Weights of a small self-supervised image encoder: 32-pixel images, batches of 256.
Rows from block 9, named by matrix and row number. Each number is 128 + 24 x the weight over its row's rms, rounded and kept within 0 to 255. All counts start at 0. After the name is the row's rms in percent of the matrix's.
# conv: 3x3 conv (model.blocks.9.conv.weight, 192x112x3x3), inputs 96-111, a 3x3 kernel for each
conv.98 095 [120 142 158 195 135 136 129 186  93 147 124 121 108 148 120 146 112  85 124 125 104  89 141 147 120 162 165 119 165 119 166 114 145 106 104 133  98  90 100 127 136  91 116 123  96 119 161 118 173 104 163 135 110 127 118 100 114 116 147 115 158 114 189 101 149 124 137 136 106 120 109 112  95 147 117 164 145 123 105 131 126 125 111 139  53 109 133 126 119  94 119  85  98 112 102  93 124 116 106 141 148 124 136 107 148 106 120 120 136 135 155 153 118 126 138 112 121 150 143 185 128 101  59 163 154 140 136 118 144 119 128 152 124 127  88  97  99 139 190 124 156 133 179 173]
conv.99 106 [133 107 126 125 175 126 139 126 138 134 151 146 135  94 116 125 136 168 124 148 122 108  87 168 130 104 126 128 134  98 145 169 165 110 122 131 140  99 143 138 196 158 129 118 148 123 101 139 148 126 131 142  98 113 131 157 129 119 113 123 114  77 108 104 187 168 133 109 118 123 115 122 117 172 126 112 132 151 135 129 170 135 146 133 131 106 100 125 111 154 148 132 149 142 125  41 160  92 115 143  97 131 116 146 133 128 146 112 121 123 123 152 133 141 110 170 125 131 160 112 128 146 112 158 132 135 138 139 122 144  89 126 122 149 110 153 139 145 150 147 108 132 136 159]
conv.100 095 [146 110 125 165 143 132 161 118 118 121 135 130 127 108 131 168 129 149 116  80  86  55 122 143 106 121 127  70 126  92 129 175 131 155 132 141 128 128 118  80 120 102 147 126 129 110 110 147 109 165 137 123 123 146 137 172 134 149 108 117 110 115 145 114 164 140 149 115 136 138 132 102 126 128 148 131 161 169 118 180 138 146 135 129  84  82 147  97 126 116 130 100 114 165  70 145 108 130  98 106 146 149 172 203 123 159 120 169 128 137 137 110 119 141  92 134 124 113 132 150 155 136 138 136 111 120 124 124 122 141 136 126 138 129 114 162 114 125 160 158 156 134 153 160]
conv.101 099 [132 144 165 170 118 139 143 161 154 121 118 159  73 117 117 152 162 114 136 129 104 201 135 150 115 159 116 126  92 142 149 108 152  98 145 151 134 155 128 121 111 101 135 114 128  76 124  92 139 100  77 175  98 135 113  88 190 156 150 101 141 131 139 139 145 109 170  92 142  99 105 127  96 174 151 168 139 150 165  72 141 121 164 127 131 151 119 156 131 111 111 137 146 139 103 134 133 136 144 152 142 141 143 138 172 131 133 123  98 113 125 127 103 118 134 127 128 139 155 145 103 103 111 118 123 166 101 131 152 192 149  92 116 135 131 144  89 173 166 163 136 144  94 136]
conv.102 104 [125 112 161 145 178 150 163 149 179 107 121 142 177  92 173 125 123 105 167 128 131 147  99 113 158 120  91 132 141 123 115  79 138 130 151 100 152 106 107 142 120 104 109  86 141 153  91  98 132  90  62 106  75 118 127 134 125 101 142 161 174 198 140 137 153 105  97 152 135 112 143 127 128 101  96 132 158 150  87 133 147 119 132 122 169 136 108 127 129 164 108  94  98 129 176 108 143 128 121 102 121 114 149 152 132 115 122 113 156 145  97 112 135  90 134 143 111 158 153  88 140 155  70 137  99  94 106 129 146 136  57 141 130 155 140 150  97 164 124 136 144 112 128 152]
conv.103 102 [175 139 154 132 175 178 163 138 161 137 138 136 109 158 164 116 116 102 164 135 147  95 147  97 155 130 115 125 127 126  95 135 116 144 151 138 147 115 135 115 105  99 116  91 124 111 113 154 124 100 158 125 123  85  85 112 118 128 158 211 143 125 127  78 112 154 143 149 141 145  95 113 104 106 141 149 127 126 144 130  99 138 148 125 166 107 173  92 108 146 142  94 154 107 178 132 120 157  90 110 118 127 138 142 125 124 162 105 129 156 153 154 116 139 165 106 124 149  83 133 103 140 113 137 123 124  98  70 128 149 194 141 138 162 131 126 112 122 117 116 128 123 147 120]
conv.104 104 [141 121 156 142 171 138 123 127 139 101 129 140  78 133 126 157 103 114 117 127 128 109 146 124 134 110 130 120 103 121 157 123 133 197 112  95 173  96 160  99 120 105 124 146 143 140 111 144 131 103 122 112 104  84 120  80 136  87 150  98  97 112 125 113 138 117 142 135 114 149 133 146 123 165  87 139 138  95 142  95 126  99 145 111 142 102 134 164  99 172 101 103 144 150 135 134 111  87 132 156 101 151  98 141 102 150 136 120 130 138 140 168  89 109 114  69 130  94 152 152 135 142 129 123 121 129 105 127  99 131 121 128 115  99 110 127 114 154 141 178 178 151 137 134]
conv.105 102 [158 114 133 153 136 133 113 128 129 157 108 138 109 130 100 132 130 134 136 124 164  93  75 104 123  97  80 138 167 162 111 100 110 118 122 113 128 162 159 127 140  96 136 138 167  89 161 129 111 119 149 113 146 116  85 151 150 151  85 131 121 157 150  85  33  98 142 113 152 149 169 138 114 165 104 108 106 143  88 163  87 111 104 139 158 169  96 184 120 135 113 146 113 161 125 149 113 131 103 123 101 113 128 133 100 120 115 137 144 144 100 122 137 130 156 118 115  95 144 123 126 130 176 106  92 133 102 127 111 144 135 128 137 113 114 176 148 124 141 112 145 144 105 101]
conv.106 098 [115  90 125 114 116 111 128 111 106 118 118 125 117 132  95 142 121 130 119 122 122 154 114 149 119 112 127 112  81 122 126 142 122 162 146 118 111 121 130 114 129 118 139 179 115 123 135 112 164 128 132 156 128 160 101 158 119 114  89 135 116 105 121 108 144 105 130 125 117 109 162 135 132 142 117 154 113 134 101 167  88 138 165 101 149 107 151 116 119 165 109 122  88 131 107 134 147 105 134  82 123 138 124 150 107 120 140 140 109 108 120  97 143 107 119 126 122 135  81 129 131 198 154 120 103 159 150 111 123 160 157 211 137  93  95 118 133 100  98 131 134 121 116 123]
conv.107 102 [130 131 139 158 103 169 159 137  92 132 147 149 126 122 132 100 120  94 112 119 145 134 146  82 113  76 106 132 103 158 127 167 143 181 135 115 127 127 128 122 126 118 112 121 135 117 132 145 122 136 161 160 132 143 110 133 122 140 112 154 117 114 107 102 103 125  92 116 120 131 129 139 137 128 137 137 157 137 168 132 122 115 159 106 106 114 111  83 136  91 101 121  99 132 118 115 167 113 117 117 136 125 100 143 130 147 154 149 141 137 119 116 146 121 170  97 164 126 102 135 134 120 103 138 131 135 115 123 124 148 141 142 147  84 137  91 115 116 131 140 163 102  95 143]
conv.108 100 [156 153 132 172 152 145 138  69 106 142 138 113 143 120 139 114 102 138 162 158 118 174 134 154 138  92 153 103 150 114 117 138 137 137 116 161  79 133 109 100 105 121 169 128 122 138 119 139 144 129 170 108 124  99 111 143 113 157  65 173 193 191 153 111 184  90 140 106 150 129 119 124 113 121 146 151 122  75 126 125 114 109 142 124 139 118 120 112 147 135 105  78 114 125 148 143 130 158  86 103 170 130 135  95 128 129 103 129 107 118 116 150 155 129 141  77 159 116 109 116 128 118 124 122  90 134 131 127 140 127 131 115 128 140  96 137 142 175 140 136  85 137 182 160]
conv.109 101 [104 136 137 121 143 112 127 136 150 150  98 145  95  95 172  86 165 100 125 136 136 133 157 151 118 143 175 117 135 161 111 136  98 105  95 130 119 113 137  99  94 128 126 162 143 110 126 117  88 132 119 138 133 126 135  92 158 123 140 114  95 118 115 108  80 139 130 113 148 140 106 165 135  79 140 113 152 121 155 139 107 122 112 128 115 134  86 170  88 114 143 108 152 149 126 139 138 167 114 106 147 112 129 133 112 154 111 133 112 134 126 101 145 138 133 147 174 109 140 169 154 106 126 127 140 153  73 108  98 155 148 126  98  80 138 153 109 158 158  88 137 170  90 135]
conv.110 093 [126 122 126 153  73 173 127 147 142 149 132 128 133 150 147 136 125 157 142 139 146 125 105 126  70  98 128 140 138 104 111 127 134  97 171 117 128 160 149 142 108 114 132 126 148 116 120 114 115 123  94 143 119 129 120 110 137 143 126 126 143 130 130 153 109 128 106 138 118 122  79 112 113 175 124 125 144 155 130 174 120 122 106 117  99 174 154 121 131 126 126 102 178 151 132 112 132 138 133 129 105 133 172 115 121 120 144 130 135 116 123 141 106 117 133 119 114 128 141 141 160 162  91  91 127 158 142 161 123 148 120 122 118 135 126 139 117 114 105 161 134 148 113 132]
conv.111 104 [144 146 125 173 145 169 148  82 110 127 146  91 159 132 117 136 121 131  88 116 109 135 132 158 137 118 133 208 125 160 154 133 128  92 127 154 106 149 110 102 100  95  99 114 151  93 104 118 116  87 142 110 161  96 135 128 142  87 171 116 166 176 138 132 110  90  94 128  94 132 110 136 105 138 119 117  91 151 144  92 117 140 124 113 122 140 141 129 116 142 118  90 156 123 169 117 142 100 114 106 136 124 155 118 188 133 136  85 122 157 112 141 107 121 125 134 170 142 101 132 102 157 103 110 122 112 138 109 115 124 185 105  92 181 119 117 109 122 115 149 128 157 138  99]
conv.112 099 [ 89 116 102 151 166  99 114 133 129 158 107 100 151 129 114  82 106 140 142 149 116 162 129 125 109 116 180  96 137 142 148 105 132  91 114 103 114 145  90 124 186 162 117 134  86 165 123 130 110  99 123 127 101 141 117 126 142  63  79 139 123 111 132 129 138 119 147  89 139 126  96 113 145 110 113 110 130 147 133 128  89 109 138 127 201 130 141 157 181 112 155 110 141 127 155  89 115 143 103 140 142 121 131 138 166 157 126 117 114 160 110 125 120 149 131  65  87 143 127 135 189 178 122 120 148 140 131 151 130 153 159 158 171 171 124 120 116 155 107  71 118  99 107  99]
conv.113 097 [180 168 115 130 156 146 104 144 126 181 135 139 143 125 121  76 112 149 146 148 121 122  99 144 123 143 101 110 126  67 122 196 125 192 131 138 151 114 119  65 134 114 163 151 115 132 177 135  92 110 171 130 139 104 126 124 119 182  95 131 113 141 128 130 157  88 173 132 125 113 105 112 126 122 129 158 121 183 125 136 142 129 101 144  99 157  76 120 101 165 110 145  67 130 107  76  84 129  90 130  92 117 119 131 129 125 114 122 144  69 140  82 136 149 133 127 117  96 141 166 130  77  98 124 124 129  99 124 131 147 133 127 137 158  78 158 119 130 150 149 167 167 132 155]
conv.114 102 [103 151 113 190 123 119 142 128 127 154 152  96 171 133 105 191 158 129 133 131 125  96 129 114 160 115 114  94  83  97 126 118 132 139 162 133 145  90 147 163  97 123 109 188 150 143 140 139 144 100  84 115 159 129 106 135 131 139 132 103 172 136 143 151 101 118 138 127 113 141 130 131 141 135 100  91 178 138 125 111 178 156 141 101  96 132 147 137 123 110  90 108 136 163 117 106 129 137  99 105 145  98 147 103 136  96 104 111 130 122 124 152 190 100 103 167 157 154 137 103 107 150 136 128 132 107 125 111 102 141 159 152 150 128 139 113 106 107 118 148 104 131 130 152]
conv.115 094 [126 130 125 123 116  95 104 129 113 123 133 190 110 124 164  94  97  85 129 122 115 145 117 148 115 112 119 152 119 123 111 121 141 141 119 144 117 114 128  84 139 105 126 106 162 141  93 158 121  91 131 149 147 103 109 128 105 129 118 112 127 155 154 153  95 146 117 158 108 130 151  90 161 155  85 121 138  99 125 149 105 100 139 137 122 150 182 176  92 162 121 102 184 130 133 108 109 102 195 130 113 130 117 159 115 136 130 130 122 168 135 112  98 118 162 117  94 117 118 200 134 153 140 128 125 124 143 138 155 132 140 156 133 115 127 136 105  89 112 121 107 122 112  86]
conv.116 101 [175 134 147 116 141 127 128 111 136 115 131 116 203 174 132 119 130 155 162  84 121 139 106 145  77 116 133 119 125 129  73 159  90 133 112  89 142 152 139 127 132 144 130 147 141 135 157 157 149 124 106 127 143 123 115 110 142 135 117 110 129 123 121 129  99 128 162 197 116 116  62 110 158 144 105 155 102  83 121 128 121 129 131 114 110 145 121 160 124 108 123 107 151 113 107 135 117 129 123 115 139 133 147 133 130 148 114 140 130 120 118  96 124 146 118 120 116 168 151  94 155 141 112 108 107 157 156 171 121 130 113 132 111 126 114 148 137  92 137 109 131 119 127 115]
conv.117 096 [ 87 118 147  79 150  91 141 105 133 135 154 150 138 156 185 109 140 172 125 101 115 108 132 107 113 147 148 142 118 143  88 146 148 129 102  86 146 128 141 153  84 140 122 116 111 135 148 121 138 150 129 126 138 112 137 103 174  86 141  99 116  94  65 110 143  85 127 112 172 136 124 100 133 124 131 101 163 112 157 103 133  94 105 130 122 160 146 107 116 105 101 114  90 121 150 173 128 135  95 118 156  99 129 142 157 142 127 115  96 104 134 134 148 205 142 139 208 133 119 137 142 119 190 130 135 162 111 134 117 118 131 146 142 114 152 179 116 148 138  79  85 146 159 132]
conv.118 102 [138 166 127 136 124  89 111 129 153 125  98 144  81 176  91 118  78 148 121 148 116 123  89 113 152 154 126 137 111 118 172 150 134 105 128  99 126 131 161 128  81 109 110 135 136 140 150 110  88 150 144 126 110 177 137  96 177 120 179 129  79  90 119 120 115 171 158 153 111 151 119 148  93  92 119 113 111 130 148 109 140 156 144 101 146 101 124 152 138 155 122 157 128 157 120 123 127 134 118 156 113 103  98 118 175 136 109 118 113 131 108 141  86 103 131 165 122  98 110 152 120 144 106 140 123 124 112 102 110 169 121 116 121 125 149 112 147 135 112 136 126 146  60 103]
conv.119 098 [116 132 153 185 104 148 126 147 158 136 155 119 104 128 122 148 140 153 117 130 132 100  79 159  51  68 108 109 111 123 114 172 121  83 135 147 121 111 131 124 133 149 142  93 127 108  99 104 120 150 142 151 127 139 106 141 123 145  90 154 174 140 115  95  98 122 125 125  97 119 122 115 115 155 114 123 131 151 138 165  91 150 124 140 122 139 159 108 115 102 131  98 105 150 115 173 135 156 107  92 111 142 159 134 102 155 149 132 136 138 164 104  90 130 110 133 120 127 112 133 121 192 110 144 152 133 154  91 108 122 164 128 106  93 139 128  98 140 106 142  99 128 131 115]
conv.120 102 [148 121  97 126 124 155 117 123 160 108 111 151 107 124 101 124 104 139 185 192 142 134 123 125 103 120 124 117 109 122 111 141  77 147 203 164 149 169 131  30 129  90 144 121 142 126 149 103  81 156  99 125  85 133 108 144 155 143 120 120  93 120 154 136 167 149 169 118 139 108 111 123 153 131 114 146 128 136 109 179 182 154 133 133 130 124 168  95 118 130 144 106 131 130 108 153 109 136 121 104 137 105 105 139 109 161 110 136 139 121 139 123 157 133 148 153  92 102 130 140 141 115 126 117 138 136 114 116  89 135 100 119 125 142 108 135 115 151 153 117  96 145 147  97]
conv.121 099 [137 126 140 143 177 125 148 127 118 108 151 121 159 118 184  97 213 160 135 101 140 114 141 116 130  86  98 126  93 137 112 114 157 130  78  95 138 134  90 124 159 106 153 167 130 142  78 126 154 103 106 133  92 122  94 147 155 155 137 110 112 136 144 125 192 138 110 103 123 121  86 141 139 136 130  98 175 181 109 106 168 110 108 119 136 122 116 106 116 112 116 148 122 115 125 116 158 109 160 122 137 113 144 134  94  99 149  93 120 106 113 120 151 126 130 122 108 145 130  97 135 147 136 106 130 100 110 141 110 108 131 186 141  84 111 128 125 153 121 141 133 126 119 146]
conv.122 091 [122 103 131  95 131 129 125 141 129 103 103 154 168 120 118 114  89 135  85 133 140  79 114 126 129  97 152 124 122 181 140 156 107 104  84 118 119 168 146 128 142 125  96 157 142 126 145  75 104  40  90  62 198 126  94 144 105 169 127 129  94 111 122 173 123 108 118  67  78 106 113 154 160  80 108 128 148 125 134 102 118 110 101 163 157 137 128 139 102 125 162 125 127 104  99 153 120 108 132 157 128 112 159 147 158 119 138 144 139 100 135  63  47 115 137 134 134 162 121 105 157 108 136  94 141 146 113 146 145  90  98 156 122 152 133 174 115 135 112 110  99 114 126 124]
conv.123 103 [125  81 123 130 137 111 136 137 172 141 134 190 151 142 156  79 126 120  75 168 128 174 115 156 132 113 139 120  95 126 120  84 124 112 114 143 134 137 144 163 153 110 181 102 135 115 160 123 164 111  75  99 169 132 124 118 125 147 117 207 138 166  64 106 115 176 102 112 155 165 118 159 167  94 113 101 177 106 143 143 103 141 129 127  81  99  78 100 123 121  92 156 111 138  73  91 137  76  78 122 166 128 153 123 175 116 127 147 141 124 110  98 154 104 138  93 116 113 173 117 113 137  98 153  95 134 104 117 130 122 125 140 153 138 139 156 114 169 190 152 145 118  78 166]
conv.124 104 [103 142 153 115 123 110 110 163 136 143 142 148 130  90 142  86 171 151  90  70 107 124  77  88  96 114 107 140 139 166 110 174 111 150  91 107 140 150 127 135 112 160 130 172 126 107 106 101  99 162 167 147 127 121 103 128 119 131 131 116 139 132  93 105 115  90 131 106 145 117 111 116 170 107 165 179  60 130 121  82  80 129 168 158 104 141 153 137  87 124 105 160 123 153 135 126 104 138 140 124 126 101 156 120 136 119 136 150 142 114 144 112 149 114 112 120 128 178 132 142 120 104 152 155 122 146 108  93 106 130 120 141 155  95 117 129 136 124 172 109  89 120 142 130]
conv.125 102 [160 107 117  99 104 129 118 128 142  97 132 100 118 140 121 107  85 124 119 108 146 140 143 107 137 119  65 122 138 132 159  57 116 107 142 153 131 127 167 159 128 138  98 106 129 126 119 146 125 160 130 147 111 123  92 133 112 160  95 168 145 150  72 138 137  90 149 115 156  85 164 159 134 127 146 121 121 113 126  85 119 135 132 163  94 126  98 149 165 130 134  95 104 139 150 178 110 174  72 128 127 117 136 149 164 107 130 131 111 147 161 143 110 179 141 141 139 128  97 116 114 106 112 117 138 130 126 173 150 140  94 106 120 136 105 156 155 161 112 150  88 105 135 127]
conv.126 101 [108 104 146  98 132  93 114 108 130  96 112 133 156 139 119 107 106 134 128 130 149  93 141 118 111 101 120 155 135 110 118 144 187 120 113 102 149 122  88 141 145 164 124 137 172 127 114 144 103 111 169 137 133 125 111 152 141 110 133  82 134  93 146 159  96 152  90 168 134  91  94 120 142  97 189 136 100 110 127 138 124 145 133 112  98 108  95 148 135 136 116 130 106 109 179 174 144 138 132 122 131  91 127 162 181 134 105 156 143 161 119 159  91 134 138 136 120  91 132 144 140 121 136 125 141 145 116 159 157 124 134 168 151 157 113  94 143 125 129 138 120 141 144  96]
conv.127 097 [154 147 163 119 128 124 149 134 131 122 151 147 151 189 192 103 157 151 141 163 181 117 166 127 125 135 117 147 122 144 120  97 101  91 126 136 145 133  98 131 154 143 111 141 152 148 151 131 114 150 135 115 123 132 141 134 135 141 183 150 137 113 164 135 141  79 134 115 144 142 142 150 103 130 108  93 130 101 169 132 148 128  91 153 108 142 105  90 139 124 119 156 101 128 141 112 161 109 171 113 153 135 103 160  88 127 117 161 133 156 149 149 113 223  95 109 149 143  94 137  98 134 156 110 117 130  93 180 147 120 119 172 117  78  91 126 125 112 118 150 108 150 136 117]
conv.128 103 [119 141 126 136 135 103 179 121 151 127 117 111 126 175 145 200 181 130 130 152 143 159 184 174 208 146 101 131  72 117 114 109  94 130 123 155 144 151 142 118 123 123 128 138  93 135 106 113 112 155 159 129 116  91 117 142 148  91  83 125  80 115 134 164 135 107 163 139 146 116 135 121 136  97 132 123 216 111 170 123 111 127 123 130 136 159  87 124  79 159 114 107  92 109 105 205  99 104 129 146 121 151  97 144 156 135 132 148 104 123 149 146 115 193  71 176 133 124 113 137 124 148 151 134 123 185 137 139 153 143 174 109 140 110 108 136 108 101 131 134 116 110 132 168]
conv.129 094 [148 133 112 138 133 107 107 136 122  96 137 112 177 131  89 117  93 128 110 156  83 137  80 141  91 128 132 119 128 135 145 176 123  96 144 138 111 129 175 114 126 117 107 135 117 108 110 122 126 141 162  97 136 126 122 133 137 130 172 128 158 137 112 174 109 148 183 118 106 139 114 115 122 124 123 194 134 125 109 133 133 154 147 123 111  93 130 133 114 136 123 138 140 146 100 154 101  97  92 109 129 133 218 143 174 175 155 182 137 155 141  92  57 100 113 135 102  90 139 109 137 133 147 133 115 104 158 116 124 151 164  89 109 107 100 172 108 161 142 188 107 140 147 114]
conv.130 099 [163 132 115 148 160 155 137 151 122 118 116 140 150 139 145  86 173 198 150 106 109  74 125  87 141 156 148 135  87  97 104 139 153 126 113 119 147 124 159 180 123 116 103 126 124 119 119 131 120 155 158 149  95 116 120 131 153 150 100 120 134 158 140 101  93  77 116 129 176  99 143 101 118 129 125 120 176  90 100 113 125 140 110 134 116 138  42 102 131 111 102 131 102  88 129  91 115  99  90 148 126 106  93 133 162 118 143  95 128 111 113 125 122 109 128 106 118 131 146  94 151  83 120 129 148  83 130 111 148 139 147 163 129 140  93 137 146 131 135 131 129 148 126 181]
conv.131 101 [143 159 119 168 119 150 131 122 145 147 119 114 119 140 150 147 148 149 133 129 143 110  96 116  73 112 139  83 130 104 156 117 162  76  91 128 132 106 174 127 104 100 151 159 181  94 162 124 135 162 116 165 103 139 136 135 128 111 185 118 180  78 126  97  60  91  77 114 122 128 160 111 127 154 137 141 151 127 122 107 141 107 131  90 101 127 143 120 115 120 119 129 156 167 100  72 123 122 158 112 129 123 134 117 131 143 129 128 114 103 130 137 117 131  93 116 157 158 149 123 150 145 152 118 117 162 102  84 118 100 152  98 124  95 121 158 124 110  86 116 118 133 142 133]
conv.132 094 [148 158 113 118 172 102 133 136 176  96 144 127 131  95  83 139 109 119 147 126 118 141 151 154 140 135 136 138 120 129 108 172 181 119 154 173 122 119 146 123 107 106 181 113 117 128 105 127 138 129 116 139 156 127 144 135 135 139 163 149 156 149 112  98 102 115 143 141 140 112 113 143 105  83 103 117 152  64 149 114 114 111 113 126  95 106 136  86 124 115 123 102 147 144 135 110 114 117 123  98 123 102 127 130 136 133 134  72 120 119 124 139 120 118 145 113 131 135  79 117 123 108  72 132 101 109 113 138 104 148 121 194 105 126 135  94 103 170 157 147 132 133 137 125]
conv.133 105 [104 108 137 153  98 117 102 134 130 113 144 126 131 103 122 128 133  95 111 126 121 110 141 112 152  80 128 120 126 137 129 172 146 104  76 107 106 126 104 113 145 105  90 135 163 147  80 130 126 126 144 146 152 137 102 118  82 125 133 155 119 128 121  88 141 119 115 142 116 160 150 168 113 127 128 122 110 142 151  98 137 127 159  96 121 135 134 124 121 139 137 118  80 152 122  97 126  89 147 151 113 129 127 147 143 134 144 120 137 121 109 123 149 107 123 113 120 115 147 130 124 185 117 132 127 147 142 113 134 145 157 115 106 141 156 138 114 182 128 135 138 121 124 124]
conv.134 096 [111 138 104 138 121 120 131 134 127 119 119 143 168 145 149 116 106  83 147 162 123 158 128 101 113 115 158 150 135 173 138 140 150  70  88 149 104  65 132  67 120  92 104  80  83 118 140 115 124 137 110 119 164  88 157 163 128 172 165 127 151 137 167 126 117  99 122 124 141 135 140 119  95 126 140 162  93 137 142  82 144 134 106 138 143 149 140 135 109 122 114 110 115 141 120 123 142 154 115 181 125 142 115 127 179 146 148 137 122 105 118  94 135 114 139 124 150 101 117 107 146 113 115 115 111 138 135 127 115 139 110 107 107 168 129  89 152 137  97 142 138 130 103 145]
conv.135 091 [118 120  87 116 120 120 103  95 105 110 142  82 170 148 176 153  99 143 110 114 149 129 160 151 128 132 107 117 108 135 106 118 106 108 132 121 134 109 123 110  78 144 140  88  91 175 116 141 145 143 156 128 131 116 115 116 143 143 114 141 148 121 150 106 140  82 132 151 136 137 190 141 124 105  96 134 174  69 142 138 106 130 170 126 131 148 152 155 109 145 148 158  92 100 142 161 147 116 110 118 151 132 122 124 146 154 176 117 108 129 112 107 126 132 100 122  60 143 128 129 120 141 176 131 138 106 150 134 138 127 144 154 113 122 119 153 129 144 130  91 137 124 158 108]
conv.136 110 [131  86 151 126 133 112  89 126 181 124 131 151 114 103 122 129 137 151 138 103 102 118 103 104  99  86 116 152 153 122 117 142 177 152  86 122 152 152 129 127 108  90 120 151 122 124 104 120 139 143 100 106 144 119 130 115 135  78 146 142 111 151 116 140 114 135 135 148 146 190 127 141 136 111 137 144 127 127 151 151  97 140 128 128  77 153 132 118 108 133 127 132 115 109 147  87 128 111 139 125 115 107 140 128 123  87 168 158 144 121 120  98 152 153  93 130 145 151 118 162 152 129 146 145  86 146  96  59  79  75 167 177 137 103 161 155 126 161 176 147 116 173 127 138]
conv.137 098 [179 157 148  98 128 181 164 146  92 121 139 113 151 108 169 158 116 176 133 135 110 159 150 137 141 105 121 132 110 111 143 138 138 100 148 115 114 112 155 149 105 133 128 148 103 138 142 126 115 118 177 151 127 108 144 101  91 122 187 135 122  88 119 110  97 136 113 141 118  82 114  83 144 142  97 145 152 110  62 143  82  99 139 172 172 117 111  87 117 136 159  98 139 103 165 110  98 115 126 148 132 137 124 166 108 116 163 124 106 136 125 135 129 150  99 129 119 129  93 146 131 161 116 118 141 145 123 135 152 142 104 126 124 126 139  89 172 153 118 114 126 152 162 180]
conv.138 095 [145 101 106 141 114 136 127 122 126 124 144 118 139 131 126  84 101 131 124 123 174 133 156 107 135 124 112 140 134 107  70 130 175 120 137 145 152 165 125 137  90 169 142  84 164 141 112 131 141  89 127  96 135  94 134 158 146 181 137 184 171 131 174 140 133 152 120 167 110 124 124 126 112 108 127 148  49 163 129 128 119 114 139 133  81 134 119 120 121 151 142 119  98 121 160 159 105 156 100 107 183 115 166  90 164 119 171 141 100 139  87 131 138 139 146  76 176 127 131 108 105  69  81 116 103  65 107  97 121 166 166 152 144 153 160 103 127  89 105 126 139 145 133  97]
conv.139 094 [151 120 114  89  97 118 114 105 152  84 135 143 147 118 139 136 157 113 102  74 114 129 132 138 123 166 104 123 170 131 112 109 100  95 103 105 148 117 122 164 128 155  91  99 171 127 109 113 126 119 144 146 128 142 111 108 117 127 147 156 158 106 129  97 100 103 127 153 143 128 148 158 130 134 140 141 133  52 118 104  98 112 111 150 119 141 137 138 138 127 135 137 129 102 131 170 140 129 142 132 164 118 139 133 139 110 141 110 112 173 125 130 110 150 112 126  99 101 111 109 145 136 192 135 168 116 140 149 167 142 137 145 123  97 159 144 132 109 135 121 118 113 137 105]
conv.140 107 [109  72 130  86 122  73 131 161 121 130 173 123 126 155 145 123  72 101 114 131 152 134 116 120 142 116 138 143 146 133 109  93 123 102 171 161 141 127 154 139 100 124 114  92 121 138 125 176 128 125 138 117 167 130 129 102 114 153 134 107 123 127 109 111 155 127 120 152 139 160 147 147 123 115 122 163 108 116 168  83 127 104 117  90 134  79 131 109  99 117 125 129 133 113 171 116 129 163 111 138 102 135 109 147 116 145 125 138 114 117 123 145  94 122 108 132 129 106 149  98 120 155  86 153 119 155 115  91 131 126 158 116 135 136 155 140 160 132  83 111 205 141 169 138]
conv.141 100 [134  94 112 129 127 136 122 116 123 144 115 109 179 137 147  70 105 124 176 135 120 120 128 112 101 108 143 134 123 140 155 130 171  85 122 115 138 114 122 180 132 110 137 127 156 142 116 168 122 152  91 124 132 133 131 138 132 130 119 130 128 121 138  93 115 111  84 111 118 131  73 125 153 101 136 124 143  96 160 114 112 126 119 131 114 132 166 123 148 120  85 107  99 118 141 111 123  84 127 103 127  98 146 111 168 137 145 123 126 135 110 101 167 159 140 101 123 141 117 139 149 115 123 106 159 131 113 118 114 134 142 124 165 162 137 136 133 136  81 108 160  96  96 126]
conv.142 108 [ 96 121 139 147 103 128  90 129 131 140 124  88 146 145 141 153 177 101 111 146 145 164 140 117 128 126 109 145 139 127 147 156 161  87  89 122 149 153 121  60 144 152 127 141 152 121 153 147 127 144  95 157 132 120 162 122 118 138 144 157 142 116 108 124 106  94 139 178 108 116 138 129  97 157 135 124  90 148 106 128 112 127 106 135 138  99 131 107 126 120  91 116 122 172 180  69 114 117 115 116 144 128 124 115 180 114 141 115 106  93 115 132 167 132 107 136 188  93 119 125  81 140 139 112 125 135 129  91 140 125 181 125 147 156 104 156 131 154 137 143  83 182 134 120]
conv.143 097 [154 131 129 163 152 139  68 105  77 165 101 118  77 119 124  99 106  82 133 122 107 143 157 147 101 144 106 117 159 140  77 178 106 115 123 137  97 104 126  65 107  50 127 125 131 161 117 162  98 137 125 143  99  98 107 143 134 125 127 118 141 133 137 150 131 111 107 106 143 128 163 108 124  88 156 140 166 122 145  93 174 153 107 173 125 133 110 134 178 154 126 101  88 116 121 100  76 124  96 126 135 129 120 126 141 129 127 138 147 105  92 114 197 135 134 110 110 127 139 144 156 100 129 120 139 121 135 138 129 144 157 135 124 121 108 149 122 115 107 127 162 111 140 105]
conv.144 103 [109 105  98 116 135 126 153  84 166  86  98 118  69 106 112 206 128 150 143 141 120 163 143 122 185 177 134 116  90 128 170 107 161 135 123 119 184 136 179 147 129 132 114 146 149  93 115 124 169 129 145 122 141 100 147 109 121 128 122 113 116 152  91  88 115 113 173 175 115 147 141  97 126 111  94 185 114 113 144  83 100 119 132 161 137 151 123 150 172 130 156 140 136  99  88 119 141 126 116 162  99 138 129 129 124 113  99 107 123 139 114 160 113 151  80 117 125 105 150 145  96  85 134 145  68 139 156 103 140 166 162 106 109 125  91 107 112 100 126 108 135 125 140 104]
conv.145 096 [100 106  90 100 114 113 121 114 101 134  90 117 107 152 124  92 111 146 179 135 137 133 103 102 128 140 143 127 141 138 103 176 165  91 141 148 172  96 114 131 140 108 101 118 109  88 140 104 107 110  98 128 126 129 141 139 153 127  85 132 161 145 109 185 147 149 126 119 149  96 137  81 130 135 143 156 133 108 136 119 134 110 147 175 136 105 152  83 107  99 159 120 150 168 113 128 178 142 126 147 134 119 150 121 162 129 119 123 103 173 131 169  89  99 148 121 131 148 148 102 139  90 122 135 168 128 124 123 135 110 117 100 132 143 152  98 115 143 104 133 116 126 121 107]
conv.146 099 [128  80 105 173 141 130 160 148 136 124 163 144 131  75 157 122 127 130 126  89 156 133 143 173 150 120 137 105 119 106 143 127 174 174 135 160 141 147 116 113 164 132 157 103 161 141 160 110 129 115 131 130 116 174 127 108 142 156 158 128 165 111  96 135 130 129 114 108 157 126 129 108 114 107 112 165 142 151  72 131 137 140 148  76  70  71 142  88  88 123 121 100 126  89 118  78 114 150  86 136 121 135 146 127 157  90 147 111 147 119 125 107 120 109 122 101 129 146 116 158 147 140  81  95 136 108 115  98 122 123 100 135 146 141 126 145 160 137 150 161 182 132 112 129]